config.yaml
horizontal_flip: true
rotation_deg: 10
kernel_size: 3
widths: [64, 96, 144]
loss: "cross_entropy"
learning_rate: 0.0049
beta1: 0.9
Rows from block 6 of a small image classifier, named by matrix and row number. Each number is 500 + 40 x the weight over its row's rms, rounded and kept within 0 to 999. All counts start at 0. Numbers have three digits each.
After each channel's rows are labels from the 100 images, of 14848, where the channel reaches its highest value: "peak on" is the class under the peak. Only what is clearly more common there than usual is listed. The data: rendered landscapes of hills, water and sky. In brackets: how many of the 100, against the usual share in percent.
# conv: 3x3 conv, stride 2 (model.blocks.6.conv.weight, 144x96x3x3, each kernel summed), inputs 48-95

conv.37:454400490475488509500412485512394468460487461533451458519551512499508464495458486526378572525505540470467487491485469473535539464481511445500529
peak on: steep ground (51 vs 14.7)

conv.14:472499519619468453511443573451442431552487426513482557440507484512402491484513518554521545427522494486530464496450598489496525492554493503456545
peak on: gentle ground (65 vs 27.9)

conv.56:461453457368564530434471442472516474461507541513471507520426433516551520523510438422540498502470520480452509515526447442414472513495489478477520
peak on: gentle ground (95 vs 27.9)

conv.47:417448520549451415541485509516401540504520479542461490504494467479461441544474495463472494467463527466485481498489511525447481467543364462475492
peak on: steep ground (38 vs 14.7)

conv.112:519477461492504554501418517507442485473552508517472515515479488520463460527509458498518496432547551450489473418510511510441497407503510512480617
peak on: gentle ground (79 vs 27.9)

conv.83:483446451479513443474507512484509506521528516447496514531501456529525468522530467556511546502469508551549490481516518458477553511502487408442402
peak on: steep ground (78 vs 14.7)

conv.35:487481472475526535464493419491464422494508463464531514505406517541445481462506517466548527423537430546526553551435542502461545511519523534471512
peak on: gentle ground (58 vs 27.9)

conv.109:448473553481502437492533511494482520454452499486495469466469507463503478529501487483496541430451501467494509506431441521554488501499471495524424
peak on: gentle ground (56 vs 27.9)

conv.100:462459500409439599508482479560459497423498517477458493478538491469500494503466499426493475484488477476505495483510525466524430513466527479490460
peak on: water (49 vs 7.6)

conv.114:500500533504512489491487532448482452479469415484458525453508463547437480445503507501494470433496481488428507499417537523526535479518538469486493
peak on: gentle ground (93 vs 27.9)

conv.0:471492533562519522469497447516473484523544518498447450510509499443522546532498486491451535488485512505456534486508437489526521520517450471511420
peak on: steep ground (38 vs 14.7); water (31 vs 7.6)

conv.6:518467434564432456515497513514399464526520482507470501506515492495421442504447518481473529497544505503497446359475564467571473419514539487460545
peak on: steep ground (46 vs 14.7)

conv.22:495483515489535490425423514470531510477441444426431527483503473609535505497506413585529520492519505523486517510527574456439519501515476514452559
peak on: gentle ground (86 vs 27.9)

conv.66:546485544497472450509460473513566560528525535542498477501504464547531459517521525491474495491437530554512503483479470476468452477521407416481412
peak on: steep ground (54 vs 14.7); snow (28 vs 2.6)

conv.135:512513509446460493489454501525450544466508424503452530519503447506472376521513487474441474477544503416527499356458514495519477432538443429432531
peak on: water (45 vs 7.6)

conv.26:535442529538464512472499415475506555520433490474491448481474520540486459470521455519537511481480480550520488467440500529497440450392525513417480
peak on: snow (38 vs 2.6)

conv.113:481461516472479588504504477512498474449439482495505482460508502473560522486445474483479524527490482491548492486514416465572436500481499495535395
peak on: gentle ground (71 vs 27.9)

conv.61:504498556532468543433476528470514459492459490473496525451498479524506497518549511497512513438423455520514511517476509492450513501490487490443446
peak on: gentle ground (93 vs 27.9)

conv.131:439503524489457457469545496520491483480504495503497490432509493502405535519416542499462536480492483457465468519547504447524468467539593446483453
peak on: water (29 vs 7.6)

conv.87:532464445515467480505449521481459490501568503452531518527471484495464476548503423557512544397552540547546470395471538506466516404526485508464579
peak on: steep ground (45 vs 14.7)

conv.52:501490494479469508404457491475507455528441435428462597491468480415500501524556458499579495445497503481504456500438426474503503518478501447432548
peak on: water (48 vs 7.6)

conv.24:487501505468421532495447484567485507478536468486448506472495475464469500527516508473442432486463503436500503494493539444543448528447514469544470
peak on: gentle ground (63 vs 27.9); water (25 vs 7.6)

conv.92:501468487432555587452427481523497526436536535505449508535466505515510499485502462432562451521518526460433509452539465496377462453468538501481538
peak on: gentle ground (87 vs 27.9)

conv.88:531498447460442536481489485538488460515529528503520499524521459493540504535456484491442491555550502488579410516553514422499543528475479442413445
peak on: gentle ground (59 vs 27.9)

conv.97:478452521404550535455485449527571509435526560513432484515468495515559509477506536429556434560462523504391527490552427510449467464446510517505528
peak on: gentle ground (90 vs 27.9)

conv.18:426467511490501534507472484482453558466507515502481513485532459451511466448491461509505507525481441520423541520494428493448492504558454490471504
peak on: gentle ground (75 vs 27.9); water (25 vs 7.6)

conv.102:535385477521517579479485527501484534527477514486509511486499516529496462470509510411551484471506521514464478432421505498522493406433566536509512
peak on: gentle ground (91 vs 27.9)

conv.34:477464540416554506461474512457522539512450476412492540494496420525525464554533432504510521515436517510488475494508513400480482475514506436396453
peak on: steep ground (70 vs 14.7)

conv.64:484472524593449501470535462483514546541454516524416513458470505545496450428495471461489475472478460534476450553473487488477467479422491447500482
peak on: steep ground (62 vs 14.7)

conv.85:398466480406548524484502476493514560489482519504439531489490471546496447524433448415487521531493508462438511458512460488463459448532430476497516
peak on: gentle ground (75 vs 27.9)

conv.31:524485505469494421538430483489453460355516515519418447468469510561482547432487486514492483472504491413493493522485594525487463539496529485508537
peak on: steep ground (45 vs 14.7)

conv.110:435506453438511484524536506393437479446506464502460503531490452497514499547510449539465551492559496448550433535483525436528493528524480464516561
peak on: steep ground (34 vs 14.7)

conv.107:492463422606457445516505519485475486552544447480516543549490473497467472560518503570476541429526521545562436469496559491472554502563460502422526
peak on: gentle ground (78 vs 27.9)

conv.51:473398503464488506474484474524435513541540521489496533477472434506512523461491508536481507551546463538487507453555503484519496489486500532484490
peak on: gentle ground (61 vs 27.9)

conv.44:502489505499453489442461454527485530513485436381467418487484526557485570548557384511503546421510513524529569493466533456497520488481435514474546
peak on: gentle ground (64 vs 27.9)

conv.77:507442513526464459488438481582485527496487507479468526495468529521452517397500532497474457463467438527443563487510456527454491460476455549494510
peak on: steep ground (78 vs 14.7)

conv.93:520412503474605504442498454524564512452499503467492474518443528547505495443540471532532436507482480517483543490476478506447434485407544527482510
peak on: gentle ground (64 vs 27.9)

conv.4:548479507524432425482464512527567518556477480487558503464468509514551404500533521531473499524459518554483477404503434510470391439462423477430456
peak on: steep ground (86 vs 14.7)

conv.124:486467522467466460523466480515374496340483488507452445462491541480448488395475503503496486499507461417496541496513461481493478507442565482462507
peak on: water (87 vs 7.6)

conv.9:542450389538498446488506528510521449526541442481511552491398540500495447530526510536477540433502527507536457415475528500502482451470479495415526
peak on: gentle ground (88 vs 27.9)

conv.136:477431440530490485497459473493485533524548518482512510513485461514510501439504480476465505524590473559481528458531526489527481462518476532508529
peak on: gentle ground (68 vs 27.9)

conv.53:424465485455447457539375466518392407444470497479450431495506501474420524501426530465498524481530500470504496534503484479527547506515567509458544
peak on: steep ground (53 vs 14.7); water (34 vs 7.6)

conv.99:406518543528538449464466560457527489558358438437487521392520504490493509470547464523532545455477476486461533508494523464493488509562480504479520
peak on: gentle ground (94 vs 27.9)

conv.70:499404509513509534452518514512508479460488564477497500468442498530493447444447494504488462529508477542432463434527407499493459388493502500482493
peak on: steep ground (86 vs 14.7)

conv.5:516508471465497409470521546520497524545509400535489618460493465428482461545508505577514568481529475502507481458488410446437509498489485496434523
peak on: water (34 vs 7.6)

conv.80:523499517509487449446504461546559477410450484474525497479470527529510528450493533473517451499434429499454489489463454526491477494433562535510435
peak on: steep ground (90 vs 14.7)

conv.101:604489483542438548464454427522488435473535560483516507491475516514511504428400536424476464530527411548537454518540510480494444507428488512439456
peak on: gentle ground (57 vs 27.9); water (29 vs 7.6)

conv.7:492564478430521533553480556489499538460476512517454494516522496483514486508508485441524450554535517379481450517560474442466435506484452488476524
peak on: gentle ground (58 vs 27.9); steep ground (39 vs 14.7)

conv.1:429447517468494530438459439484486542460491491453419418444529477465525545566524453459486514471550452475471545521468553436541478501549512487462521
peak on: gentle ground (80 vs 27.9)

conv.84:492452448475488477479509488488509492510526503442496516529503448509524479532537474563513548491469506558531489472499503457456551513526475410415440
peak on: steep ground (85 vs 14.7)

conv.90:443479518528431439543402568518495519511501500517462463490485484442510453552496484471471514497449501446541479444515502495426430494520451453484475
peak on: steep ground (47 vs 14.7)

conv.115:518410533493490524406456439536563452498521562438490481512451509546534522473507537489567498489472442558480534513483446527474541497481563525512530
peak on: gentle ground (74 vs 27.9)

conv.133:534504508497474453477508473527535448332455500479531455479449509522497542428494508507509434474456415504483488492474440519518457506457529502475469
peak on: steep ground (94 vs 14.7)

conv.60:457511526563466496494451547452492495516408492481459551459498491559460458473523454552583472455505464422462502531489524508522462521505469464476511
peak on: gentle ground (81 vs 27.9)

conv.137:462399457457512534465509473427485544505461499495468537506529396533502492503502447546467540492470501537496518503469490449489581501537452410502429
peak on: steep ground (73 vs 14.7)

conv.122:477483493385463598464452458569500517439527503497447459476494515491495518517514468385501453503473528478468460540464475486501462515420458464494510
peak on: gentle ground (97 vs 27.9)

conv.28:470401479494497545462399509489452487501490549508509549519488545552536474441478515519469499520488499514453476439521484463495503440464470490434466
peak on: steep ground (42 vs 14.7)

conv.21:497495500448457511475492414543474488369509514539491474496489500481514551458445531473488487500515405470488493504506479482514475526457524481496433
peak on: water (59 vs 7.6)

conv.134:438474506401548560508437482515476546494462532549479504489483452531520504502475444439488460522436511378504515430535439457469468489496478430495466
peak on: gentle ground (71 vs 27.9)

conv.69:478483468486506471470417475477477448458462465443446580464478478568479567488536425499505519506432469516511515553509540476482471532510473496451517
peak on: water (37 vs 7.6); steep ground (34 vs 14.7)